{"cutout": 0.25, "norm": "groupnorm", "block": "plain", "merge_dims": true, "batch_size": 384, "adamw_weight_decay_other_params": 0}
Rows from block 3 of a small model that predicts nearness at each pixel, named by matrix and row number. Each number is 500 + 25 x the weight over its row's rms, rounded and kept within 0 to 999. All counts start at 0. Numbers have three digits each.
After each channel's rows are labels from the 100 images, of 14848, where the channel reaches its highest value: "responds to" is what is common among them. Only what is clearly more common there than usual is listed. The data: small renderings of single solids in any pose. In brackets: how many of the 100.
# conv: 3x3 conv (model.mid.1.conv.weight, 128x128x3x3, each kernel summed), inputs 0-127

conv.118:499505500492484498516509538506508489475499502485494503509447522461504474467507527507491506565484538501525504471490533486465512511499507468504411476490489450501499475497471514504520471534507493463584493451495514522538491486502514471487529499485492496480522473556533522426551489498480494473524498531471512507480452496497521519481509497462488518490509486515497484490486488492499532498514
responds to: bowl (51); tube (31)

conv.23:486482475508544488516508477503514520506460478534467510519518525530504486476474467481486487483515472481505506511509505530499494434497493513500482478481477468467472524489495509481486527446521477483474527513497530500495504535518531505512491532506484508484533441444518501481436486490556496518492471498509537471504515507498532486532508521485463508444439543500503482517492545531517454523478
responds to: jack (51); star block (43)

conv.64:507485499492513481477530496502529476469494521484486515488451514511466487519457520493465513494499470514538524496461493530450540464496524494463518485499527503516554517493463528479527478483482526523557532505494507452484485506566479529515457496481510474540510486519496558528502501500534513493456491510523549490472508469497507517502444513508493535535525499505515495528527458504498465490492
responds to: jack (51)

conv.50:500490517489476519513490536536533496482521543498513516551483519499457519524495484470488544517513511474506489506487519486514501497455512508524484540496477457457581480505506468443504495498484474461471490539472455512478527451476507454469486525510500491506520506502502499492516475473505514488507519484523523535518502476506526514519534482553476461517477544492514511556492499505539476481477
responds to: jack (42); star block (35)

conv.59:441469538431527506465482524498496495541538499493464480480486501510472465517519484454479517499464471504523513469488511538470502473467505485486498498483464467484481558492465533496529491509516476481487471470479530530514437451458513512487517512482472474496431457498516493509471458477487520484482489519508485495511472503517529484474522514508492463508526510480492513496495483486496491521490
responds to: cube frame (52); spring (47)

conv.109:519512523507478460511521511517493481525481495516473452480530504544502509467517516539519497460492488520492500503501491529510474496471492467478499452467508478523537523445484479497478529514495487470490519504483514500494500510502494454501504476506493488494495493488509452525449468485521465507513538487504543501469488462552527556524460507468540518487541472433508499448482493481525452508527
responds to: cube frame (81)

conv.15:465498524517472492526527477505513492474523504484547510485497497464447530515508543492512463534506474511485466513500529440516461504480513501541485517469508471503509471523523489499509484505538465534480498513473491545508518474513514491495479520472544472520479457525519513463545488486501508484472513519529466498494445476489489518492519459465539512517516487448472481502484502429530471501485
responds to: cube frame (25)

conv.58:506480471479502520518483522489504461502505519498520489492453506539515476516498532490541518554527512494499493424501490511465512497490498483496523497508484522483475478526504482486485544491472496510465494451468524530520496518541483453482479508485530451484488509526534492475487486471523488478533481400516532481500544472502490536535520501526463513532510464496514473531477514493513516487487
responds to: jack (31)

conv.88:474493512469520488518481511483537468471510507494449448491492500499446480530521491456475489491479483533526517512480506507476490481466518478467485500463442462502504504488464518482520493488472476487465455514481543453508509520478461490501496525507454475505477465503482505518450480463536490523459518451534547490498510502546484504503473492508520461504555509478479515489530514506493488488518
responds to: cube frame (53); spring (45)

conv.121:488503423506461563511506524506460491483515493489479468527531493531493486486507468504501509512488486505516522487506519485461507538498508543496505496513497490500524509476482514458499487507478473524531549458488511483498492441516550556504454504499489511528508484491459497535492515533501538521485473461516548482539523512523518459544504516502505476497469485520503528506527442490471469515485
responds to: jack (78)

conv.13:494516517530457484505485438502470519485471456461523514486479488484456503509504527508485546506532501519492438477521516480484533526519505514532503527510527485436565491502536496498477498511520472481514488514483528464473516532547511505491460535462515508504508546514475474523521497503514487509483504505518511530515532486509489518517514492483475488529448499477503520545478509453548517506539
responds to: jack (25)

conv.9:478474457487485488465482491468500489529516524510488530471505509465497460537494500516524499515447452550543534534467528550500468471513484438494493503483487480502517470525505477509491536498492522493519477523507514469506519486483460517496490496491484448510455447493521480521447463454470475513479495516487510513524541507540510498493477448499506474462469511479514505496485473505507508470498
responds to: cube frame (29)

conv.66:516520482505471475495486529480509528538487490542485518517496483525504520500506465487503522477503520481508475509586507503526494502510519476470473486525505483494520506530499506506505487454511528493489554487469522481513535477484533512484528464501466494531545504472514505529521503535493456521464494522530515483500468509476478500458473499497484511482450485423497455498547444470500462522478
responds to: jack (54)

conv.99:491544498476499468485498499478508509472494490497497465475528484539500539423518509539518499473518484520504493484493460503521520519521462474436488482486539505485514553464507475509474491510488501493440489445494506492470491501558531503467454469503502552507503477517494522471512494538512520469519520540510534493498471505510490492515523526468504447527480477489496466494496496507543522496477
responds to: jack (40); torus (32)